config.yaml
model: "image captioner"
dataset: "made-up road signs on poles"
train_examples: 245000
image_size: 40
crop_scale_min: 1
horizontal_flip: false
translate: 0.12
tokenizer: "word"
vocab_size: 55
encoder_arch: "mlp_mixer"
encoder_norm: "layernorm"
encoder_norm_position: "pre"
encoder_activation: "gelu"
encoder_mlp_ratio: 4
encoder_parallel_block: false
encoder_inner_norm: false
encoder_patch_size: [4, 4]
encoder_conv_stem: true
encoder_layers: 14
encoder_width: 160
fusion: "cross_attention"
decoder_width: 128
decoder_layers: 8
decoder_norm: "layernorm"
decoder_norm_position: "pre"
decoder_activation: "swiglu"
decoder_mlp_ratio: 4
decoder_head_dim: 48
decoder_fused_qkv: false
decoder_bias: "all"
decoder_qk_norm: false
decoder_parallel_block: false
decoder_inner_norm: false
decoder_drop_path: 0.05
decoder_positions: "learned"
decoder_cross_attention_every: 1
decoder_tie_embeddings: false
init: "small_normal"
residual_init: "none"
optimizer: "soap"
beta2: 0.99
lr: 0.0019
beta1: 0.9
shampoo_beta: 0.99
eps: 1e-08
precondition_frequency: 32
max_precond_dim: 1024
one_sided: true
adamw_lr_other_params: 0.0027
steps: 5800
batch_size: 192
epochs: 4.5
lr_schedule: "cosine"
final_lr_fraction: 0
warmup_steps: 170
weight_decay: 0.2
adamw_weight_decay_other_params: 0
Rows from block 5 of the image encoder of a small image captioner, named by matrix and row number. Rows with one number belong to one neuron. Each number is 128 + 32 x the weight over its row's rms, rounded and kept within 0 to 255. All counts start at 0.
After each neuron's rows are labels from the 100 images, of 14976, where the neuron reaches its highest value: "colour at peak" is the nearest of a few named colours to the mean colour under the peak; "strongest on" is what is common among them. Only what is clearly more common there than usual is listed. The data: made-up road signs on poles. In brackets: how many of the 100.
# fc1: MLP up (encoder.blocks.5.mlp.fc1.weight, 640x160), inputs 80-159
# fc2: MLP down (encoder.blocks.5.mlp.fc2.weight, 160x640, transposed), outputs 80-159

fc1.131 [126 130 126 110 186 127  89  86 148 138 141 110 143 173 135 118 113 187  72 162  93 136  89 128 130 135  81 140 133 139  95 108  68 176 184 103 140 107 112 183 173 150  89 153 120 142  72 150 138 171 168 124 131 158 131  90 110 139 104 119 151 150 144 169 147 133 164 165 145 151 137 182 130 101 110 119  99 104 180  81]
fc2.131 [140 148 143  92 159 137 190 128 155 112  79 143 143 157 131 134 163  86 186 150 130 131 124 143 148 132 156 135 172  80 143 121 131  94 127  47  91 144 108 115 120 113 150 135 162 174 109 160 143 171 126 136 120 189  89 146  78  63 184 129  91 144 165 144  37  69 153 106  92 119 128 100 115 169 144 177 121  64  96 160]
colour at peak: brown (77)
strongest on: orange rim (37); brown rim (27); brown face (25)

fc1.215 [111 109 143 134 105  75 125 172  63  62 103 157 156 182 189  98 129  87  95 169 129  60 178 141 132 123 113  92 182  80 152 149 111 116  71 132  71 119  39  89 158 132 134 177 147 138 122  89 129 103 152 191  80 141 127 116 169 129  70  79 135  76 160 108 127 123 147 140 171 140 144 141  45  68 116 158 151 175 125 130]
fc2.215 [141 107 123 119 168 156  87 122 159 133 129 106  49  69  69 108 158 129 106 181  80 147 152 100 108 166 166 129 153 127 148 104 199 140 139 139 102 144 143 161  87 117 124 152 133  90 162 201 113  49 152 105 163  89 140 162 106 135 205 180 138 172  97 140 198 125 141 117 135 133 144 137 141  99 115 152 116  70 148  83]
colour at peak: pink (34)
strongest on: pink face (84)

fc1.185 [177 148  96 154 148 117 123 171 146  85 152 135 142 110 131 116 176 109 140 148 167 125 125 160 103 139 152 129 131 130 133 149 131 134 122 162  77  81 108 151  85  87 141 125  71 120 123  98 106 132 104 118 102 118 101 155 146  99 175 149 136 121 176 111 126 128  86 154 144 145  96 149 165 140 125  92 133 154  92 149]
fc2.185 [125 154 100  70 103 132 127 158 114 146 182 107 130 115 142  77 137  97 120 153 118 109 122 121 118 126 125 113 141 141 150  87 136 108 131 170 166  89 112 119 156 118 200  72 136 147  99 138 163 141 107 177 128 132 133 100  99 197  41 103  72 104 140 132 126 148  91 153 159 103 133 138 125 195 153 162 111 139 102 184]
colour at peak: grey (63)
strongest on: white rim (55)

fc1.62 [125 145  88 152  87  99 118 127 121  79  88 207  81 156 145 152 131 126 121 109 122 105 120 147 156 163  46 158 143  98  85 153 108 124 179 104 147 132 160 179 139 153  88 191  86  78 159 132 161 123 169 137 126 134 106 105 152  93 149  81 185 108 111 147 149 210  75 151 149 170 164  81 128 136 140 149 106 163 114 150]
fc2.62 [109  91 136 132 153  78 174 169 187 145 127 145 128 142 148 100 103 118 109 129  55 121 139 120 104 117 192  85 110 120 102 132 140 132  77  86 129  99  95 136  75 112 140  94 149 110  86 145 153 120  82 142 151 110 144 139 127 162 158 109 129 122 158  78 103  96 159 124 129 153 142  39 107 140  67 129 161  86  75 128]
colour at peak: white (32); pink (29)
strongest on: white face (27)

fc1.347 [153 152 128 134 122 131  99 183  92 141  99 157 100 141 126 161 158  88 148 190 155 137 149 218 133 120 133 137 195  47  84 162 152 155 125  94 106 161  83 101 147 180 118 179  98 151  90 134 170  81 135 120 136 155 130 128 114 198  80  81 110 117 175 166 140 169 140 129 114 191 176 154 133  90 153 150 107 143 144 115]
fc2.347 [149 110 138 149 161  68 152 151 110 128  70 124 103  92  78 155 154 167 158 118 131  95 152 124 144 167 135 105 102 101 191  89  92 138 130 111 167 144 137 101 120 132 116  99 112  80 161 185  98 118 145 133 100 103 136 124 152  77 200 135 129 116 108 123 145  96 114 143 125 169 122  71  92 116  73  93 154  72  99 159]
colour at peak: grey (61)
strongest on: white rim (47)

fc1.593 [144 179 159 148 137  71 146 138 181  64 101 115  80 141 144 184 168 134 109 145 158 133 133 147 144 131 118 100 148  89 107 110 117 140 151 139 167 135 167 155 129 137 132 161  84  87 171 146 130  91 116  60  63  87 128  90 158  86 155 155 134  87 169 138 139 154 157 108 156 124 112 161 125 114 115 115 167 188 152 128]
fc2.593 [113 116 118 113 129  85 147 167  95 129 189 127 121 123  97  39 110 141 109  88 103  91 160 106 160 177 136 152 119 134 104 153 109 125  79 115 106 145 106 143 124 127 124 103 154 134  54 144 188 181 133 177 172 149  93 157 112 211  74  73 144 187 134 102  90 154  67 112 128 183 175 110 123 145  92 138 134 116 133 121]
colour at peak: orange (30)
strongest on: hexagon sign (45); orange face (44); white rim (34)

fc1.343 [207 186 141 141 150 144  85 132 136 101 111 121  71 117 177 119 158 110 153 140 120 168 141 151  94 132 155  83 149  85  73 199 160 143 119 130 155 107  77 106 168 152 137  88 115 120  83 117 126 199 124 154  92 115 164 128 168 146 136 123  97  82 106  80 144 118 117 151 142 128 128 148  90 102  74 179  89 203  74 125]
fc2.343 [112 104 163 211 152 121  89  88 108 104  94 174  90 135 113 129 115 145  91 122 130  66 132 117 178 107 171  91  91 177 183 136 151  89 114 156 118 127 122 170 111 101  72 178 101 136  95 153 133  88 179 195 127 160 147 120 109 136 167 119 207 143 170 114  97 107  95 141 137 162 122 125 148 140 109 134 138 101 178 126]
colour at peak: green (37)
strongest on: teal rim (51); teal face (26)

fc1.588 [ 67 100 102  74 180 107 175 170 154 137 133 143 156 160 130 141 117 136 117 162  83 183 158 155  91  94  73 102 122  82 111 143  74  74 165  98 142 121 121 189 149 132 142 125 130  84  45 116 159 106 102 134 134 115 116 121 155 115 132 156 109 141 140 144 129 145 165  68 157 187  95 111 128 127 144 202 130  59  67 108]
fc2.588 [171 115 202 123 110  71 152 109  95 118 203 195  82 158 106  99 126 132 120 102 104 120 137 140 137 176 117 145 203  86 166 116 156 121 130  91  71 139 131 106  80  86  37  60 106 126 165  96 134 170 141  98 135 158 121  53 149 127 131  75 110  94 159 156  97 100  83 110  85 103 143 122 130 135 125  91 165 145 138 154]
colour at peak: black (37)
strongest on: yellow rim (28)

fc1.445 [153 128 137 187 115 134 133 147 114  90  98 137 142 197  91  90 131  83 125 150 124  83 157 107 115 161 119 128 127  97 119 198 127 126  81 133 125 133  98 140 197 139  65 136  96 125  79 134 158 170 153 163 150  87 108 159 106 124 103  90 163 109 195 105  99 118 134 154 139 112  49 132 104 142 146 209 177 144 139 168]
fc2.445 [ 93 115 142  98 106 146  84 141 151 173 163 100  72  99 163 153 177 151 127 117 138 137 144 140 117 162 139 149 116 120 180 138 143 116 121 150 161  49 148 127  94 150 144 108 148  40 175 142 134  67 126 121 108 118 113 150 101 139 184 131 130 144  93 135 180 103 175 119  39 113 148 180 171 197 146 123 158 101 128  76]
colour at peak: orange (46)
strongest on: orange face (67)

fc1.638 [147 126 119 123 132 121 132 164 143 117 114  96 104  74 161  77 150 116 149 111 146  32 154 121 140 131 170 133 110 115 110 135 112 134 159 140 155 161 102 151 107 155  71  96 138 105 134 154 129 158 139 175 133 114  79 160 155 116 137  67 192 150 129 157 142 114 161 149 153  74 133 111  97  63 144 171 155 143  86 180]
fc2.638 [ 80 136  83 116 140 132  67 157 126 124  88 149 107 170 113 146  89 152 123 142 116 144  92 141 113  86 112 153 153 105 184 155 131 161 165 140  81 105 113 122 145 108 114 221 129  91  71 207 135  88 138 107 130  97 125 154 138 118 168 122 189 118 129  93  84 123 160 119  98 121 170 109 140 171 117 164 112 149 188  69]
colour at peak: orange (32)
strongest on: orange face (50)

fc1.370 [159 177 110 129 123 109 149 160 114  98 120 110 139 157 103 164 136 167 131 143 161 177 107 158  62 116  99 131 109 119 144 102  80 143 121 127 111 148 132 137 136 128 177 147 150 178 108 138 155 174 140 102 103 119 132 156 127 115  94 163  94 161 101 144 155 152  95 102 161 129 128 132 166 156  92 137 170 151  81 147]
fc2.370 [145 111 147 171 125 105 206 129 141 195 226 124 118  90 156 116 114 100 149  89 137 129 133 147 125 113 151 145 167 176 117  96 157 109 148 121 120 200 158 101 103  80  72  93 134 135 117 107 129 109  67 145  84 156 134 130 113 155 122  69 125 116 169 138 111  86 132 136 106 129 133 172 135 141 153 159  91  95  94 146]
colour at peak: grey (63)
strongest on: white rim (69); square sign (41)

fc1.66 [115 128 131 120 187 124 182 136 153  82 137 115 174 173 123 147 116  95  93 202 112  98 159 156 185  84 129 113 133  91 141 151 136 145  94 125  56 204 180 133  62 137 148 136 113 117 118 173 154 117 127 123 100  98 123 122 196 177  91 124 144 161 146 131  80 159 141 126 128  96 146 112 150 112 146 160 185 145 204 108]
fc2.66 [ 81 118 157 138 149 182 145 118 143 104  39  87  98 109 126 124 144 119 179 131 122 111 153 109 121 193  83 115 100  93 148 100 167 133 181 109 145 138 155  93 132  66 187  86 110 132 105 146 120 160 161  64 123 162 120 133 139  83 170 120 125 162  67 177 121 110 139 100 153 180  94 161 118 141  64 185  94  98  54 116]
colour at peak: brown (67)
strongest on: orange face (66); % (28)

fc1.340 [149 121 150 158 118 133 161 138 178 106  82 195 150 113 135 160 119 113 124 166 173 153  96 112 122 141 175 113 177 124  95 107  92 142  51 180 150 104 131 164  94 194 116 138 108 166 140 177 135 136  76 108 113  82 115 171 103 161 140  84  55 166 123 164  93 146  91 154 135 125 146 148 200  83 101 125 131 133 131 170]
fc2.340 [ 86 165  93 140 196 106 121 132 116 145 121 108  53 148 103 164 154 102  80 125 149 122 149 117 128 104 152 156 130  81 181  66 177 184 112  62 138 230 119 106  84  58  87 151 155  79 117 131 102 145 134 105 134 126 119 102 104 159 157 142 166 107 133 108 167 106 138  99 141 114 132 119 111 184  80 113 101 149  90 128]
colour at peak: black (46)
strongest on: hexagon sign (48); black rim (36)

fc1.631 [143 134 170 113 217  76 135 116 174 200 182 138  89 110 150 148  93 118 145 124 147 142  92 116  86 166 122 142 151  97 140 130 184 162 112 146  91  70 114 112  94  81 160 107 148 139 162 152 167 123 155  96  73 157 150 144 186 150 152 105 129 110  84  96 129 163 162 160 147 109 117  85  76 176 104 130 151 133  77 138]
fc2.631 [144 139 103 157  69 197  88 111 125  96 182 136 156 117 125  77 137 131 120 135 119  87 140 151 166 124 129 154  74 146 112 171 114  78 155 143 134 132  96 142 158 152 129 134  97 106 151  33 119 136 158 125 155 131 144 159  78 166   0 127 142 104 195 152 159 102  68  91 114 136 124 184 178 107 128  71 118 153 109 111]
colour at peak: brown (70)
strongest on: brown face (29)

fc1.597 [118 137  43 150 143 134  80 122 142  98 171 143 113  99  79 152 128 153 155 165 166 134 125 145  88 182 122 166 158 134 165 125 109 134 122  51 119 126 150 185  93  77  84  88 138 137 104 152 149 149 112 128 115 128 129 133 113 120 157  94  81 155 163 136 112 116 131 159 109 126 119  76 133 152  87 158  78 117  72 139]
fc2.597 [107  91 113 123  87  78 111 106 117 108 171 121  86 157 168  90 104 132 123 151 130  89 137 169 140 159 134  64 156  98 139 136 157  90  91  70 111 117  59 127 111 132 141 111 131 118  83  55  77 180  95 159 145  87  96  89 164 187  62 103 149 113  98 151 231 126 154  94 178  91  88 181 117 176 151 125 142 150  71 111]
colour at peak: white (25)
strongest on: triangle sign (60); black rim (31)

fc1.275 [157 155  57 140 127 202  53 132 127  53  93  98 109 201  97 148 167 127 153 135 155 135 131 151 112 137 110 179 128  83 138 171 126 145 148 117 184 167  92 171 119 142 110 167  81 149 115 167 113 144 202 122 111 116 105 168 148 149  77 112 176 114 181 116  88 172 126 114 122 109  93  74 127 122 132 140 165 110  93 115]
fc2.275 [111 123 146 169 160  94 152 146 177 216 159 132 102  91 156 121 131  96 105  93 160 141 179 149  72 135 128 117 103 102 112 117 146 193 126 145 141  94 197 140 137 114 132 129 183  59 120 164 132 128  90  95 167 111  99 108 135  82 185 137 122 149  85  54 161 129 156 109 125 144 180 127 138 154  58 121 123  90 146  96]
colour at peak: white (28)
strongest on: black face (35)

fc1.118 [136 143 133 115 141 147 192 147 132  59 101 104 146 105 118 123 114 130 126 133 124 129 141 127  99 112 150 113 143 125 124 126 171  98 159 132  97 111 156 151  69 127 160 155 137 104 169 147 144 129 113 151 119 140  77 127 110  92 127  87  63  91 128  82  89  96  87 159 164 154 147 118 183 137 103 157 157 129  48 152]
fc2.118 [109 156  72 108 113 112 137 105 130 180 241 131 135  96 144  60 100 150  93 129  67 107 112 105 116 132 163 125  89 180 127 133 119  93 166 178 119 101 101 128 110 110 125  85 146 120 109 120 148 143  78 201  77 105 137 132 103 190  92 111 113 112 173 114 108 171 104 146 114 116 183 130 135 142 211 142  84 148 196 156]
colour at peak: grey (69)
strongest on: white rim (45); pentagon sign (43)

fc1.45 [ 85 188 196 207  86 107 115 126 109 131  99 109 185 185 121  83 145 108 103  80 135  82 217 124 167  88  98 125 122 110 128 138 153 130 138 169  63 109 108 136  80 141 148 150 102 112 103 123 101 123 158 133 139 122 118 158 192 178  95 122 136  82 175 116 124 149  82 149 112 144 113 123  95 116 102 132 142 169 119  67]
fc2.45 [191 117 100  85 188 140 106 144 103 157 100 135  78 102 117 120 108 134 152 166 161 148  95  91  99 187 119  86 139 117 137 100 127  99 138 149 130 168 117 157 149 116 183 139 116 114 138 214 116 103  90 121  92  82 144  69  79  33 217 129 142 147  87 128 160 160 157  92 130 119 127 120 154  94  75 129 122 112 161 128]
colour at peak: brown (65)
strongest on: yellow face (39)

fc1.189 [167 141 117 154 160 109 157 145  91  92  96 125 128 187 183 103 151 111 181 155 152  87 147 143 101 144 120  91 119  95 164 146 180 165  74  91 119  96 165 185 101 100 140 168 181 120 196 114  80 113 195 118 106 160  97 141 199 141  88 122 160 145 151  98 119 155 122 115  99 151 135 131 120  90 104 203 113 150 114  99]
fc2.189 [ 62 137 136 127 151 119 120 135 148 179 139 155  88 120 139 146 107 125  93 188  75 141 143  86 133 170 172 101 153 125 140  50 136 156 153  81  95 138  71 140 149 112 109 140  99 140 124 194 119  75 124 154 189 122 143 112 115 122 161 124 108 102 132 124 122  96 154 127 153 143 150 174 104 132  71  65  76 125 133 131]
colour at peak: pink (40)
strongest on: pink face (80)

fc1.426 [122  96 131 151 159 146 107 167 172 107 160  93 138 130 126 151 137 129 119 109 134 110 122 136 138  95 115 145 116 124  99 148 112  71 130 143 151 161 136 209 122 148  87 149  83 123 136 162 152 161 195 110  97 147 141 108  95 115 127 134  91 178 162 137 163 107 126 108  90  77 118 136 103 113  86 146 152 134 207  85]
fc2.426 [126 152  85  84 121  80 157 116  97 144  87 123 147  92  71 107 161 152 146 163 185 108 137 114 144 175  92 150 130 156 114 130 151 170 129  38 132 133 161 114 116 112 147 143 129 163  75 179 113 171 148  94  97 108  83 188 149 113 106 110 108 140  97 105 142 132 168 128 144 211 141 100  99 180  98 196  78  63  87 111]
colour at peak: brown (70)
strongest on: brown face (40)

fc1.190 [108 168 173 138 108 101  89 190 142 105  77 164 162 155 149 143 180 118  85  88 153  76 184 127 131  93 132 102 100 104 113 144 198 134 146 110 109 162 147 190 141 176 111 113 111  74 102 133 106 143 192 101 171 105 149 151 118 103  73 117 123  97 142  84 131 138 122 116 133 120 120 124 121 155 142  81 174 142  98 113]
fc2.190 [165 148 118 127 163 123 153 108 138 148 151 130  81  96  78  92  80 111 130 118  90 119  52  82  98 149 159 107 143 157  88 186  97 132 103 167  82 152 137  91 124 116 171 156 126 149 101 122 161 139  55 116 166 133 115 112 140 140 187 117 175 104 181 119 119 175 132 155 151 113 134 131 151 120  90 156  89 105 178 176]
colour at peak: pink (26)
strongest on: black rim (44)

fc1.548 [184 142  63  97  82 162 101 121 149 141 126 136 185 185  85 120 125 127 163 100 169 142 138 166 134 115  57 129  94  90  96 127 157 137 130 107 124 144 126 100 101 128 137 133  99 173  80 135 174 122 194 120 152 116 119 154 121 114 140 119 144 168 160 192 115 124 106 105 122 170 119 156 167 116 166  67 144 140 120 109]
fc2.548 [101 108 112 177 109 125 159 181 152 142 135  78 123  98 140 151  98  86 198 133 185  90 185 113 139 109 139 151  82  99 187 122 170 175 131 141 161 170 231 105 104 135 106  92 133 102 130 153  95 102  90 144  92 123 132  94 109 150 166  94  90 118 145 123 116 108  93 124 108 139 131  67 112 119 112 136  93  93  73 112]
colour at peak: pink (36)
strongest on: white face (30)

fc1.387 [107 147 154 138 121 208 123 108 183 117 145 134 125  92 185 132 155 175 147 128 147 165 102 103 104 156 170  87 139 153 134 159 119 165  74 117 137 100  89  74 197  92 140 122  71 102 143 113 107 118  98 164 126 154 157 167  91 146  80 123 144 131  43 109 157 133 148 156 114 141 145 163 130 141 123 160  82 139 103 130]
fc2.387 [120 114 136 175 200  87 113 107 120 121  81 165  76 126 131 173 109 132  74 123 129  77 148 131 165  97 131  96 138 118 130 142 168 137 150 156 115 160 110 160  73 131 104 149 162 140 104 138 129 131 150 173  77 104 142 106 121 134 217 140 165 135 194 112 111 147 147 115 102 108 127 115 108 135 125 110 161 126 160 136]
colour at peak: green (36)
strongest on: teal face (27)

fc1.211 [129 129  62 189 125 196 125 162 186 142 150 117 125  95 144 104 123 111 155 123 123 160  81 113 137 114 169 126 117 126 129 173 159 117 122 126 134 121 123 136 215 127 109 129  63  65 117 152 120 157 115 129 113 136 155 138 113 116 107 120 155 116 152 133 175 119 115 108 120 127 150 133 158 163 111 110 197 167 104 109]
fc2.211 [204 142 150  90 150  82 104 139 126 189 161 133 133 147 126 162 137 151 108 120 126  61 135 150  94 139 109 183 140 153 116 142 121 199 116 145 105 104 167 142  81  59 132  92 190 153 152  97 164  94 126 131 173 167  91 171 134 144 150 124  98 125 124  78 104 153 121 143 133  88 111 102 153 166 149 112 157 117 182 129]
colour at peak: pink (27)
strongest on: white rim (39)

fc1.610 [151 165 148 199 104 124  65 125 166  91  96 146 166 132  77 127 153 137 118 129 154  93 205 163  66 148 158 161 149 136 115 103 182 133 143 145 125 181 110 134 143 176 147 156 104 134  45 107 150 138 161 159 215 122  66 113 114  97 101  76 142 139 186 139 128 128 107 171 157 211 116  84 111 111 162 157 146 162 110 136]
fc2.610 [ 99 118 128 121 148  58  76 125 147 128 149  87 119  91 137 119  53  94  91 123 116  71  73  86 116 111 147 140 109 136 173 194 126 145 128 132 164 129 124 136  80  99 155 204 117  67 174 168 115  84  67 104  89 141 145 140 112 166 179 163 159 135 114  54 141 173 129 107  40 108 140 122 171 128 133 141 102 164 128 137]
colour at peak: blue (33)
strongest on: blue face (41)

fc1.400 [123 134 153 103 119 163 131 132 185 119 141 128 111 112 124 168  69  74 110 150 144 174  95 130 117 156  97 118  83 129 170 151 105 191 130 134 127 122 141 140 133 136 105 173 115 142  43 173 174 162 115 130  71 122 110 121  98 104 113 154 194 107  58 166 101 156 107 172 146  94 118 106 118 141 117 144 106 148 110 171]
fc2.400 [ 99 125 128 134 143 145 135 150 135 158 161 140  67 143 136 144 141 112 194 138  92  84 159  94 113 140 155 138 134 143 120 105 159 171  90  62 117 143  82  96  99 120 106 118 100 145  85 130  54  59  85 180 144  93  87 116 137 180 126  86 161 154 116 150 143  55 158  77 115 148 152 139 195 163 114 148 161  79  97 171]
colour at peak: green (31)
strongest on: black rim (43)

fc1.393 [121 141 174 158 132 162 148 175 140  61  74 172 124 125 100 140 109  99 138  90 158 197 197 157 115 150 141 174 127 105 152 154 167  85 132 135  86 127 148 153 146 147 135 150 107 130  72 110 138  71 114 175 106 100 123 132 128 130 147 123 166  76 179 111 147 132 141 190 159 105 176  72 145  42 137 179 195  96 145 110]
fc2.393 [130 118 110  96 168 115  96 113 161 181 140 143 152 127 147  88 148 148  78 148 104  61  38  97 100 150 120 132 127 117 119 170 140 148  97 113 122 167 129  99  98 117 157 129 118  87 169 173 145 175 131 101 144 134 146 126 144 164  94 114 139 151  66  67  82 146  89  80 108 135  89 174 124 207 108  93  72 195 103 121]
colour at peak: pink (25)
strongest on: green rim (38); green face (26)

fc1.254 [ 98  99  86 107 196 125 128 167 152 100 142 148 146 132  90 106 130 137 131 139 151 116  84 151  92 199 140 152 112 111 157 174 146 115 128  99 135 140 152 166  98 168  96 132  89  89 158 145 142  95 191 131 135  91 108 139 150  92 121  99 152 131 149 114 137 201 142 111 161 145  90 126 178 177 107 150 148 124   8 135]
fc2.254 [123 163  88  52  75 114 122 110  68 134 222 152  90 150 108 139 117 128  47 116 125 156 165 134 107 138  93 127 129 133  85 152 113 125 151  93 137  94  94 109 151 117  89 100 156  80 139 102 160 136 114 142 147 132 128 138 158 113  68 122 101 149 145 153 167 140  91 124 149 147 124 193  84 178 207 130  90 125 184  78]
colour at peak: orange (37)
strongest on: orange face (52)

fc1.421 [202 153 153 129 131 102 144  97 116  60  88 117  76 104 223 102 123 138 134 159 144 136 129 146 107 178 112  98 170  73  88  92 149 155  96 134 141  83 129 117 140 129 125 182 102 124 127 106 126 186 163 103 107 110 167 123 121 126 165 151 105 133  73 110 232 148 137 128 133 187 208 137  96 155 102 133 110 176  98 134]
fc2.421 [101  81 156 180 186  93 132 181  95 126 136 140  67 139 105 113 122 129 122  73 113 118 145 149 152  92 149 106 110 160 156 136 100 112 128 107 140 186 136 115 114 116 100 123 109 117  71 168 164 110 122 169 122 140 147  74 156 170 135 119 149 109 181 129  92  92 120 162 121 147 114 119 128 137  86 124 112  71 145 166]
colour at peak: green (29)
strongest on: teal rim (57); teal face (28)

fc1.547 [137 160 156 137 118  73  97 112  73 143  88 130 140 162 123 141 176 100 115 163 177 107 203 131 140 113 138 141 122  71 117 143 124 130 159 104  56 105 153 132 123 138 136 189 121 194  77 164 114 114 131 129  81 116 105 153 111 148 115  89  69  60 149 127 140  83 172 105 119 160 126 144  79 141 168  97 111 136 156 142]
fc2.547 [176 101 180 163 143 136 111 137 137 131 103 133  82  61  96 142 154 146 195 146 136 134 115  76 153 143 102 105 137 126 174  93 105  94 128 189 185 150 149 139 157 108 140 129 142  93 174 136 150  78 169 109 139 124 128  75  90  92 216 123 183 161 103 112  89 169 139 158  99 123 116 129 146  86  89 152 129 119  90 164]
colour at peak: green (27)
strongest on: green rim (25)

fc1.364 [155 128 164 106 118 108 103 128 154  46 143 127 159 115 149 171 134 163 122 174 128  73 145 146 177 122 132 129 164  98 144 139  80 155 122 136 105 201 141 142  64 104 149 162 113 162  97 176 163  97 142 129 135  95 135 131 146 105 144 131 110 216 195 119 135 159 137 149 138 124  99 156 154  92  96 174  94 162  82 146]
fc2.364 [ 91 160 124 155 189  88 109 148 116 149  49 117  80 118 103 157 126 129 111 102 169  80 166 121 117 164 145 153 107 106 179 103 139 114 123  59 131 149 138  93  68 104 141  93 128 127 111 131  89 165 145  74 127 135  93 126 112 162 129 147 188 149 106 139  96 103 174 127 134 162 107 196  99 121  82 157 123 112  70 103]
colour at peak: orange (28)
strongest on: yellow face (36)

fc1.54 [195 158  46  95  95 106 103 148 188 116 141 135 116 118  70  88 113 147 188 170 183 151 178 184 124 136  99 139 154 117 170 121 122 154 114 112 133  68 114 132 141 146 105 176 128 196 143 134 157 128 137 102  89 125  95 134 146 134 164 124 152 171 174 155 107 129 115 157 137  94 176 102 116 115  98 107  78 102 104  99]
fc2.54 [ 59 117 135 190 164 169 178 158 132 114  77  85 118 102 116 143  83  88 209 156 227  95 135 111 125 116 134 160 117 129 164 117 134  97 120  66 165  84 199 127 141 124 157 125 129 122  92 122  60 106 139 115 115 155  77  48 174 114 132 172 137 133 133 145 101 117 141 138 123 144 122 150 109 134 113 127 105 114  86  81]
colour at peak: pink (25)
strongest on: white face (82); triangle sign (75)

fc1.174 [ 98 106 124 136 170  95  81 102 139 104 126 121 112 166 120 168 110 124 145 147 170  81 102 117 156 101 102 106 141 111 118 169  84 118 171 162  62 192 129 135 129 151 118 139 131 126 100 135 210 136 171 152  86 197 147  68 117  93 104  80 125 133 138 145 147 193 114 169  71 104 121 108 139 108  76 142  89 141 117 107]
fc2.174 [113 119 105 137  87 178 160 103 119  81 109  84  72 124  80 128 157 122 211 219 107 106 141 125 122 161  61  88 107 163 123 113 189 152 114 154 106 179  76 111 132 132 156  91 114 126  54 121  84 152 115 106 137  84 125  75 152 123  67 117 156  67 111 166 169 119 154  91 103 165 147 127 184 137 105 133 106 152 146  85]
colour at peak: brown (60)
strongest on: orange face (77)